python train.py --train_examples=145000 --tokenizer="word" --encoder_parallel_block=false --encoder_moe_every=1 --encoder_expert_mlp_ratio=1 --encoder_experts_per_token=2 --encoder_conv_stem=false --encoder_widths=[48, 96, 192] --text_encoder_norm="layernorm" --text_encoder_layer_scale_init=0.01 --adamw_lr_other_params=0.0028
Rows from block 4 of the image encoder of a small contrastive image-text model, named by matrix and row number. Rows with one number within an expert belong to one neuron, the router's apart. Each number is 128 + 32 x the weight over its row's rms, rounded and kept within 0 to 255. All counts start at 0. Numbers have three digits each. After the name is the row's rms in percent of the matrix's.
After each expert's rows are labels from the 100 images, of 14848, where the router gives the expert most weight on average: "top examples" is what is common among them; "patch colour" is the nearest of a few named colours to the mean colour under the peak. Only what is clearly more common there than usual is listed. The data: views of escape-time and Newton fractals. In brackets: how many of the 100.
# router: router (encoder.blocks.4.mlp.router.weight, 32x96, trained with AdamW), inputs 0-95
# up: expert up (encoder.blocks.4.mlp.up, 32x96x96), inputs 0-95
# down: expert down (encoder.blocks.4.mlp.down, 32x96x96, transposed), outputs 0-95

# expert 24
router.24 105:092145128098161165120108108089092136163136172118118132150079104130083075068157130071103111173145150136134140148056162153102141119106071139156115147147129129122133178187096171166115089133103092163145194119147128116150148132130118160167124089062159112070106163196161141103135148143202120068
up.0 105:153134106069098156137140131192191103178115131056115130110126175091128150193080132167121123079150116136207125128145110089121150089105153114119095140111092125112091097151154172076103118148140111102135099091165168175093134181083069180133100150168139172078109171119117116151179120111124138101
down.0 111:137149147136049151142203120130131170151080111155091117124071188105161085112118118105166128096112153110082103059163165172149091134090150158126151143120171139176127125129092151149124157089142158109104104093167138107144147130087100085110129130127110115051094128087122139167171138152140235137
up.1 112:105152102115134153078137157121139107131139119102110168119122128118091113140168117138161114168175114079092080149093133107100196180140101157179109151155136098128123084163124139158106041135146057159141084100101169165116093118154044121154116153153094121167128153164152088127185211077147118134
down.1 096:166119098162190181125105148162146128152115057100080099165142138198141055142118050121101122086102119116169125087091126137137128121108142134086125171175164146156152151075204132095119152119145173151186144093120140148134093142131150113111072106122110103189171139095102107121141141134097126064
up.2 082:153138172115173064078121120105097184117142161134101096188144151132161105106101135108095119084128108111163158141117113114147094103105081136144087120134141134169134131138174189156211086130162153095130116081189096098149138143125109135091202150168127130179109133099113075131199113111059125083
down.2 081:101124112113171107082148140129152116107103147125162091091151156122171151133151089141096148124198173158109112110090146166129192108109127147098141100115119122109083149048111151135078108096160132085119169146148123085090059125162164101145100111130190130131174075099109164125202178131079157198
top examples: cubic Julia set (56); pastel (39); Julia set (28)
patch colour: brown (55)

# expert 29
router.29 108:119149122146159150098192103152125157103077137090120110114183165112076142086119175078126184136094073084172159164147123127134184147153138143149170130189144107173174119084149084139116171115091138116095107092198139141080147137152125144121094190147082148098134137042162103150138156122152151128
up.0 115:112129111190189157089187124144138117090128150119059068203165089100112148147167134188174116154095156085126132096164136114120129105143101150096088158157131102138145136140102142132082144133102147192121122175120151126097137112092187074128167113157120061067079182143115155118132131092115098098
down.0 099:139116079096129095163136103130118124162110149065153127111140109134150179152135144138137130139123140099156070119158080156155212195159151083139131105152092088035051122108122116140166134198118090146119178108064145154115111134168099148131125075138133099155153133141169164126064123108166092134
up.1 092:121094052094147115087088106126113162110094159117166087148099101151143118145105110153113092130137162128156161158141170133083126137146069072143127137150123047075102104097146154135106164083097167121181174169100146158118143123142134213165124140104120156133150187100130083151127060147178093177
down.1 090:069120123150150111176111061183140059127187146104119157082119154147103147238132130136145108151163104130106126163106081107172164122160079142134121155092136150144107168105071167078173094124150183140134123125091131081129132176124138114154092086116087139110111159152103137148055163108124124142
up.2 101:133130195172121139117153109140117128112120169122141119124202182087136133100205095085109120123097152117118128094077150121176141160150117133065122054106151127167160139162147080091120176100156100088182108133127156139123155074158071067108115121120146121144094126171178090081124160186096158104
down.2 106:108145061114136149113166097114118123180106153148107152156144089175100097127150138136178162049102149135093065129104132142121126144084149164120116132121078167139148150131121131116128027136133080130152153052095129140104075082150158168136145206116153127114151171147148093105147150128110094210
top examples: tricorn (33); cubic Julia set (27)
patch colour: black (100)

# expert 27
router.27 103:161106146130135136090137121164135137094161202059101064085138116094088116107169173098106091195151133139135127067161157110100133146152055120123122112173113085117138164122151158193089183089125136155139171126149129087129143136116139111161127130110078174083044116124163134133157118096138150070
up.0 108:191115129092129104119150112119085131157117154120181129161076171126080160144105100151134110080094142154086137168089165112113176127147195138121119113155120101156139113098161128119126128105077091086137115168074167141057128080067181148231126153189099150096139118093121139136156101172114108121
down.0 120:142093140156148141153128092112107081206114095099132136171124037130135146082155146099147097112185157083127121110141125117085126159131124119078133151156133197127140149055135082094113136136110169146135196132094138097102151168140101117172120124060089040144116116139161137184152168122164156127
up.1 087:095177100066145117151158095125100094130058107143075125122162148105110087108134152205171150176177123164141165131095167138091117173065155111186103100108177116182163153178133139152075115102098147037135137139107148108147132109140141113098170102159135108164121116183133124094120111120079124130
down.1 086:125126098137117146144091136212175163191064118085105120096145095134129088152074114053106100136097139096158060108103158146124126103124167101134090175101137110154081149086122147154109149143077122108075151139153126145125115125172145135210127104161145148098134182132105195163125169083170130117
up.2 106:093157180111160122208177110199098133134207166147095121150090110140125149100124101119120161120099115103141111142096087124057075141159135133113123122111163088142143123141099095223155110118153090092104129113119119126170149180051089171151128125173108129179117120122108064120156102130127113163
down.2 104:080047111181139118151150151100167125097132114148126140086121190148163131106145147153135074083119119195124104108109148173094131156083201126095140125125168096148115174097071142108058071172132084144128154131060142126123172158171125139098148173125116125178103147101079152166152134120111084131
top examples: dark (76)
patch colour: black (86)

# expert 10
router.10 098:098140112138171097096144155120119145155114215166141156094126166113106070108186101115098086118145132142087121095130166130112096159152166140132075124140072091109160162081118156116088143121118171081162129170124165123076101144082118198076125117179073135095086066128137127136166134137154167065
up.0 099:140145163136115092068147153158125068117106148171084100124133149087146142079135156171081112078146117086219162125140131153212142075131107094152082123172127091153116168140086171132138129116146138105158111116146145151142141087140115079149070176119122162123032124134166117152101095127150173129
down.0 099:152098140172185166123107106136190136116092136120072125138141128098159128162153120098201108109099091106040127107148150114130089126070104159127105127143176130158079129063062141173112136150170198126194145151124117146119170115157134132084120115055105160168097145124131117171114102126168090116
up.1 091:125144118125116127132168098146134151098119101080132135146153055126130097122110169114107126068108138156116090101158074143162135184105158142144104134158135148124155107216101152155141163072180069102078109179145117126155162137132148140166136094119160154118201146026124167124082097069130114094
down.1 089:138120072140111095131150156156149146133153115166074065117157117102097133161182106178163088115075146117153217148112065113148147157143153138162098124068120119121164139118129176132076102098105120123115166108108067130122135118079097087190181109124185125142096134175144211129101103134098141151
up.2 099:097106150086113139113097068128112096129112147129153115160116173135115073114095133118124131100080130122129149107157080108081100142097173114184061157189087108158097119126163128154145129070161130173088134130119087188114192139135169141146099177117128094153150133115181060212132096153113179170
down.2 103:106153123139175090151119139132149081206078087108117141083125103149185158134122100158113128161135092095145143155129134153119135140134098040114083134122124068125109143070186075126122115138079150091163126167094107107105178171156159167123158110175119093135112197117153165177122069135185112106
top examples: tricorn (83); cool (45)
patch colour: black (94)

# expert 12
router.12 094:168151145102106086114094138135148159189160121119115189125092108081136126145175153127101093094126107182097142126122099149117128071130135093142074121139173101137157122053108111140120065189134122084131173129137156083114149150126135076137193106072107130089169132075109089189126189099122187106
up.0 103:136088122122176077196071125099093125062177074095103103125128119037132091096129075125135075157116191125083111117125112131107164092150086096140130167146144158196139154125132115106139139151153146133100157158123108145181119179126105172125133184090097165124090172156114152118155167147155132087
down.0 101:162108140191112131055138142157070158136109120151140119132111052168154143107155100117133139167104121144133054147120140097168117103144162142110129069141160168090034103168110127146102141106125094141152076128124167093136138096123105151153106121120130174170113122196165139042105143149135103198
up.1 102:096163097164116141075019084174116122097176099150138100117136136073159110165156155153077086167176113130155054131146117099126157100156145150100125181167197155154123141126128105113202148123111156130061133146124124106097162139155132106152112057151109105130114103161078121153133125130135117164
down.1 099:133101137179120132159154154093133130159175133082176151093194140168145102124138178125131145128142104198110113090146122089161125117105185090135134131077110120140128083118122140137115133125104149046086107097165141129163085095159102102152185105179077115162135158109129120167076034120110177072
up.2 116:152105097182129124124168112132099162181134135127120098137127107141175130212078160076123115121207120139097103175170103142110110074090118175118189156151067114110093078166104104148157082147128075094064161130184144120169151113121138137113089099138145076095138152108124140138154191148103129098
down.2 109:097183113163181103156104131155144139143176122131145145125115139103137105194060159228110059143125065109076136157161122160068115105145111134146146104086151125132135090122168165064123112122145174128132142133124097118154092147116040116119150084078121131148121120144104109145195110182121116148
top examples: warm (56); earthy (44)
patch colour: brown (91)

# expert 18
router.18 095:103168147146168118101101097119125097168085143138142135122091124160144135150144158115140075173135125080077116113096157114093116145102154080078121080119153092136139185094130164166091122180139177096065106141157178125102127105127125180063099069159103115178131063160150175137174078080148170115
up.0 118:123159123109104184082099136115139135177081157181141091139113133151147102140172115123098042146174108112131158162129160071071106123136132122155119152168118080194169099123147095157112190182087071128081093109123103120090160133155128124103132163159165085118120169090127125097151073143201128147
down.0 112:123061126138138099135115133109114088148095128080100057162086122133149095115119155130115152105161090095153142121130139154156143138177124138058181116116160115159185158180130076123085088163111104136132100100117129198174118122154088100039153110148149107134126139144116143135142150220144215120
up.1 101:066156184113129142082171163160142070146173134144119155149119160150114107091167116176093114161098137080120089159083130109137117136166149161136149142096138115108110097096093130135143133068129074163133100179131121159119141136167078130134116165094208111153065159100040164178091177107134131110
down.1 091:133168149132170127126183111116132110117177128063157175103150135152105089154095117099152170088132144094154141151171172133066126147137127115135089158093079101207098103140131119089124160148120147142087155128064103194142163120114127084139155114164095083110125089151132134175114171074024110122
up.2 097:155142111117132133132108184162102131078160105159131101087151128109169078139091091103218112138091165141126173160177142197127153103087114133141106178155092164107173068100153138110147135145140115096118148196082133142114108127090111100128132135090106176083156090134061166089121128168056154125
down.2 094:098160131126152128154199061163133124145116153175057200153131148117155081163123123106120113152183128162144105118062057120155166119120102080162119068144117199064117098128097149115082151165165141121113119120158128131165092146134076095119105179172167119155123068141110113117143120114134124095
top examples: pastel (69); Newton basins of five roots (40); sine Julia set (30)
patch colour: pink (51)

# expert 28
router.28 104:150113171150153154121100121102139125157168138158102073135105144108169133120078156122155123125140094130115103115124133134160102087078101119184158151177206128045136140089197157163139087186064133131119078137158181104144084167120122181144174075095114074153141115115108125139142096159115183093
up.0 105:129118134093200177168121109145163130146120136103104137107118151077137134121158151102178169146085139202167124094148102084160133191129179122088129090098154083166144120109163084118104094080135175117175102109135132099134140146098125135189081066134127142132053131124077174113077100174123160087
down.0 110:111126137060136161136169168093107071103156072111054128167109120221149144088165094126121117194115151118072170134154145138134117118106137157145084123191133177109114094097080144085120158109133212150120169140099123146140098143103174119132101115130097117154110165146079120107196108104133119146
up.1 094:160160201143140154125098139137087124141138135099182114109179150144072100158175135173132184144114129154093096103097123142147096134153135112151103102162212098130151120081128092144118159162152141091080116100185091138173093064106186165083128088150116124161103100120158133138086097077066099165
down.1 087:188175129055082084119149117180114116114121140072169094169138102158121144085165143099134130129108126119179066165141124141142144172136176133162178092163080139182173178168165112086140125117104148115181061104130155179126142102095111081099125126105123124080096126119076132075103111129158127089
up.2 102:128156149082164158138081072068107122125156153146137132154172122151111148143081152121126176073143096157172123118127071119154175178115160146077155103123045127101117104081163141162118125141089117129164119094113138120114119142115092083084122192218085073159164125131169117155149139107122098185
down.2 105:153157146151156170140164133098108119158081156137084126140147147105136131176104148152116098129103180156167134168147187094132099089158192138043168163142127134083088160101109076111120135158109097098116174078180134084169048096081093159135093122110108140130155180113067120121132118100083134155
top examples: grey (100); Julia set (47)
patch colour: grey (48)

# expert 6
router.6 100:094150163165146096117141169104106105171088118115111122114156153166179084198173117109139127094182055163160124176056155147099148151099125190131177175147072147093069111169123124114119094127095117070152195124114105149098154101139105175129101103146110125122118165150087140126174158138090141119
up.0 103:137125102120145135162156140121136138143148091088122108134059109129109179181125168159171112164112126092151062171119148161144087150113051168157139111156138153068096114155136120125145129137165189112173095107110131102134180142107115144161051084156125112163150114131157171043098085145062084143
down.0 097:137081157105146125149114155138071089131069175030132124202174141130123133101090132120158126129048159103215136137090100115182115169133148119160120114109139102102107114172103175124130178158120119120096095189207146163152122143118110081143121142093090096135125145097129101145106148146110112154
up.1 109:137073082160145139116124128064097111134142147192128151207178101175069121106141149216157180081102095153074123098077076120171122149112167106093119100149147154079112097131114139152113090105109148191128080102123125139160137103130120132160154140105164123149116176123083119085117169155163106114
down.1 110:077153121154100180189142107205144131146116095122124167070113081108122147157119101141088145117117114097198102097056156119106134148135085115140127123156101158094187112156094113098173141114133147174098149087108137177193093136092130097157072134158157085190102136096158128102183178135114117119
up.2 108:144100105079147118109167066120173088078107137170161094142149111173106183150145086122157165187069146105133143144128182132104113123105170187179091092121054131106121100154067046103158156135109161159082133153117089117100115131116108156117155083136151126132184129148122171092085140126161135148
down.2 110:030103132127130131134098091111054148136058063149110129132153116136158108109130107114170116139094106157115124127082112154165106137107107112100114226140178125196135145138122186109162124195148139101122119116093110163145081078123140152129134146184151152136109183127113077130165175097175139125
top examples: tricorn (55)
patch colour: black (70)

# expert 13
router.13 103:153139112192141123146111118176139168120106173107119136180128149070147081078146126140116144140117100175094102151059122093095145137153173152161118120134124158092155136095108149204157123138120178131110133155174140078118194108124114152101154050180104076170133081176129105105164130071149099180
up.0 105:127121152138194094163113160143140096089122175103128085131119106157121114155126171136123103057095124029118204173120171098125105116084177151118151077128111119126126113165090144084122124138153121175104124144109096121162119145117129086164153097033117126178127167172114166153092133161182145087
down.0 114:116083136152111172071061147140086135201093130126168067118107121153156144078154164145140131144135138141120103127110105169088139092152143162083141136098123141105182085128132142154240093176133151158128099157165124134072098114176109099099128121165145074128131067179157167111096140132112113091
up.1 114:109148034123080143172131143115087154161131126138135138184131119123113079098171196169121186114155093144145110130115133138140135178097090161044127072147161159118125080131088164158129130132110121177123090145095110183171122111162145096120125073149100113108195136179152083124111108116153074099
down.1 100:130143146102023092115111085125074132190117046151118167133106145148095130108130144117166161132155127115149156122098155165112130089148129178186058073101090148156135156128094142122186162078112139159128151126076156160142145160173084142103104140129170090131101134140107081102144110147103190158
up.2 094:130137094194144141143060095136148155161145143160121157134103121138132133066098114143155106133104103096091078110107095095194126130160145138158198191121081154085078148131106114128066181159126126156137172117179087077173140125086110179122094122059088150117080156105175149115157149123145140100
down.2 095:104165102124190168095143148144155119104128120145058123144169111140086038170123090119104131111098097120104191129151113157124119121120123144149158154137140146137076088084101190156195166115075117098180121150137068213131088166143160088118106136165155097145144056120131136155100123150117103134
top examples: cool (57); earthy (42); tricorn (36)
patch colour: grey (35)

# expert 15
router.15 087:092181134174097121075144134136154101166112135097157151144122139136139158108131121201112170161076128137051118142055116106131173172133173136126122054160100118124121127120164198115085105150101143072138127136139143139042160116111137152149149112146101124045136124167069112102102141163161099101
up.0 102:188107089100177162156054150065109112126145141024125088113122147116124164127194118171175154127154143158117136146111172132139097100132133159152059132152115077161107175151120129110131120135130117115086156083142116157132118208084141101128184127121110093109131171132108112145152049102113110159
down.0 101:147153191155121190135085183147135104088145153064127118087105056094148147106128078148124119150107120118100133180079162120155118078176204113138156140124117082167157088132105171151086156119089149108073156126126142138104104183117133169173108066082083121151138128160115147165094122168149109102
up.1 110:094116105168104132171130131112094116154173179145115247172158147129149107112193180083123071121156156168111102148140123160195131168086100162092119137090077109168101113165093093140125111147123110106102141079085109091125101088152111127124139098132116123139100155192102128101102123178150079111
down.1 104:116179144065091088080140103141151087124169128141139069149159136158102100188137105102184157072142174126170151142175124174175101142119096116116117169138111197096139148131094086088137076140148104146127116051130168098078119142135192164139114115105086080121147108137129185099185129129126115112
up.2 098:066112126107181157167131093095068106081137180127071146103107069165133113136092109105070135168126136106154146170148151102145115105139118062140087095154124135113156142093132190138179089108093152143117099121089112093123075118148137161140128133158152172144126149184204091188112108170145179160
down.2 098:161130065154137107122146099084110171151143125131141132085131091139134178109102128093179184194074133143169155163122140164121136190090100103097170121170148096131102095153156119107138110182128111107067134086086163072126132200121120119104129106170151169087188153124105172091075093143130108076
top examples: vivid (34); burning ship (29)
patch colour: black (99)

# expert 7
router.7 092:154121132130119142120111166162109137129157121161095083181044121101137105135084157184158057114168199123127103103107165125107137086128189124139153147086125129077113165077149149155079072176080132139117094095073155102144145093158108068105188111122122143112155094128154107141134131170182113090
up.0 111:159122141154102116125063181122158156117107130117142108143148124140108098126140107106089129119138099073135158134128115125106127147107090156130164093126120155059117114151135102131158187066068141155047155186100115160148138178130131119134157115172145173113104208102166156218079080137140059098
down.0 107:150181177154099132160163096154182164155105120085080123086117120148139122165182099152115077084166155097018159097143103093106154129208096114142102092165096146153146121120138141136167108190130123128136125061135140116101121096085119120076124104112087130183114153130152132173145156105120167101
up.1 108:183114150148130099131145192133143117138160119186153121164150080175124108148141179085180095130149115116120160082132109117081119163121058058095096097105163161153108112092105090146128070095153116140126109139081116103135184173149094114167086068144141127133076157129197116068153168127166123149
down.1 104:103184139100149128163144125130124114087107091129116083041084136060134158121128072130151170159095145098116112110097114107168146189154058116133077109157152139108160144103121106142169095119173168131156174143083109168118106164176126150162067157171091111212119104140137132113128150104125185100
up.2 093:145143104185100119151156165093142138129168067074146144133215148078120155127183156126159142093142138064132174143130099118106160128076150122135092158113095119091111137151095144167060083084137127113090106213175092059118132161165140109092151144170117130108100167156103145084133137145128088136
down.2 093:095186119117154162146149112073132199089170155162096170113125119182134125081136126125106160127114125103136112126158180165126130154120129185116115119124116134142105111181128169103159101160141148197091087108101113076157075126103091096132115085099106100138116152023105131075140190122166186099
top examples: grey (92)
patch colour: grey (58)

# expert 5
router.5 097:093125116152168090136081123130122155157122132156118122098123139139156091118135200096166096093043087114065100088172126185117102121123150081104083113069077128153098146130155216202109128143144130078147147188152122110125124077148157109097146125107129132113100143110159127139183149151152152065
up.0 107:143088196130119158148149106082097108124122146149113095119123139110142157168086089089101141163154136185141138158134084170162138185166121148112082109166022092136167062105141136126144125089115191100198053146102109103108137109122141159087126159140120078133113083153113186150134114109138157138
down.0 103:152123158053121113162131114108153150110136189137116157143121085111105099158132157166175195097098123125056116051122114111097155159150156124065130110144101118131190092147167096190078130095073141184083131132130149128160101130085173107108157178138126137143088109128169156112158076130119170091
up.1 089:117126114145077155112131138094193111125156175168125152119094098150173104136214170148165179104123151098027119149106099119102124091149129181150131139194101190149133143113173081115158102141112145130121082118097089146146111124132138065138112136183141116191110121092083093117106103136153069138
down.1 095:139059095159114054147110133071062143163137084130169119145120111136130159064079105125149130093175139096156093159168111130145177101081176154099146116135156122134132127107158143127132103163187147142123099092130081188114133050145173144130086125121146183152083137202114171155128118164125100128
up.2 097:103094146125091161136159123132151093171054101183075172100145111150096188122092105163118088132189175106108121083154113156147098146138114110205153162130173091146088160081161088185142103128153163142111116111094117106114120173085119087138139123136094059181161083155118137189146120139116123135
down.2 088:193091157119098139193126093108149131125182103131139148121134087125205104172181073175115174143079118164143156156149161137131147111083070153091084123132156136170154097142085131127140110146173091163082129143111132113081097134082138175145085120116075103121094072064127134149105131135197121127
top examples: Newton basins of five roots (98); pastel (59); vivid (41)
patch colour: pink (43)

# expert 21
router.21 098:106146116114129172135062167176180134151106092182129140112094179146143081119132105162182136126129136202137128180169086066068138124116134100140171185171145125102080153153139135096067120143123140084133174104112146110108168178096165169136135102132086155086089086137120141097170130087139170160
up.0 108:121159146173122088130122100187135185115179102138163153086137162115103131189087130037133077090108116092130109109119074133107182141174183089175113118134095088102125130169098144084130149117166163122102090147127080113160150150143094112090087110127069146142162106142176122114162157166095119192
down.0 106:126124112169147156115129123125135147093149130099132155147156118168127088092043172125085136182108102185133084166034061056152123132103159212124105091107169097107134100132121124149158137099123125159102136163103101133180120139136099088148128153131157162103119146233144126139110103123162117111
up.1 088:119122110136141146167093162188143060117142154247100165049128144083084156141101193145113133116100130094107144117142108133152098151103131060114122114099124112142080128094103167090151136061119132118144112140101115148156117110116166140131166141177156092163113150113138153067164121204097123145
down.1 096:133082096177174137126093122174165108142088163149096133139110075058068135170118124128196075150098152187142072131102162151138137156148138123165135197128094143119095130137135152129158130181117146086119147092150140090105047116146106185096064153086107163131128098170093144139112093111161116150
up.2 094:084129121158086109169141131102112133125119185123128112164123125136126126082120102118121137110165063102125136106104154134122099171148122148141130083174135098145079083128145150115175104062046142154139106151203176121160113124167186129113068110119117092150109167158255098155098156108128141109
down.2 103:147153078100120147158129119156045137172078215111106104184093166160140169126132178112141106179099092161108103169128120188181105132113139119126114096106103164066142086175121116087102101099135160137095107083141115143200138145121105158145161104099126146152109178090097089179139133122094095139
top examples: burning ship (93)
patch colour: black (100)

# expert 20
router.20 107:149157085143115094086118156141124113094113113137127086151107090099183182155170106102130177134073164168092079141105096107140101106185149080165062110127172145163112074074132180139108123151104146081092114164099175092137135149143135186136170092118137051130138098173096148153102134150178122103
up.0 097:092093160060133117077152082205130149146120132125125098112103134160149094131148100133134109180131115140169157143152061091124127210140108120153133157059210142157143120124152108106126127133100055127096138160177098108217090165112086129152138131121160124088180105111080104097143142126113150141
down.0 093:141110137074132191178121155112100141128106136089207100118047087141151151155118101181078135133128138144136110091188130137116101098101125097114178152158143132113134118161141056157140113064145179125079157110134146143128118038146103161164157126128104173098090207145163111126085114140132107131
up.1 100:096116160135163147153140165080123079057137114110173152126113132120140120112142123146146091092120100095158088089220126104105149062075151162164132142148094166103138125175114152142093163124099102081137124119172096172175140093120150101083115131141173159178149184160136090110106157142051096183
down.1 091:065087130149092085160145115126160185072131106109155130095181134130101071122081141138100074110138135156137133155057190111166138136138133181102117187150113133136122168114103117123129196097141100118062160122151084087177138148104155132195187113116140123184137103167122105125147111131156110063
up.2 091:126127085157081111139071131120120165145109137127134131163120141109136045176167107137154113171169108154104179148132108176129117129121113051150111084121060092198178100160157110160165104100149101064149078129150177109147142118151158122164110153121126187100127124059135080112179115130087157155
down.2 099:184138164115096085092186142115137193158105128131150112086160124141098181165150132179141122095106138128164112129120123145134174159073075143112137150106152124105109060142107137178092138139132108142102087067107152142169176118130152113074126153119075119122185077123128076069198175077151098148
top examples: dark (90); tricorn (42)
patch colour: brown (66)

# expert 11
router.11 102:152098133087145125093098186091074137150076161114132131106076139162139087115145136082133085164106117138222143075139169171118089111082102099092110149130131106152138118143063138151161188122154097169150135127226119138154132142172119086102084141101177137128070130132079107168107120118124150112
up.0 094:161134179091107134125126136106176063140102049130150044136111159155214099130096118131124118155140144083103149141131116054157142118169157160166122125128177153136182159160139173101113117087109127184104193125072144149091118149120136104137106164112124143151105104127169127150108094073146088072
down.0 095:075101172151101135201125150096189040120181086133143169103138176081086161118142178169096085065148106127122124131164142141089133152124147139146130162092139105197105126139095144137167123149130125086100109172129124097148136136133058112099139111152106193113122138149088151181098124146120064105
up.1 097:099099122092123172138129124166170141081186164166179107174154095102147119173075151099090109084130170146096098118126063081108105101132107118147140110134151141078185174093130164114115181144130126146085076113185154149112147106117137130116132165100092126124093166099154095185093171086101131210
down.1 095:103105090100144121164118093101110137123121156104113102176159117146189145125159055145174123062170079154085139115145185114121141121160091178093121126081100159091145154115159122111141105138183179113103116135080082170154130116106078104150159160119112052132208137076167090167126161119126142162
up.2 095:123148075126137097140126115152181136156141155160179150138138158128156094104178093090103072129156112108157142116106113130107123126150100054113051203142131117108094095091175101098106120097157170177150092085087123146161114061173178120110183173148148168204106134136150121119078152109117117151
down.2 106:077082120132117170090116116121102059104162161151101064079148159110140137155098116107093108082110126098163145135111148147068159168108161170136116111113155106090199107171140108182150099129119129111134181159166077191059108114134134191126167158178130092114194124150176105128108132158140112118
top examples: pastel (92); cubic Julia set (38); Julia set (25)
patch colour: grey (67)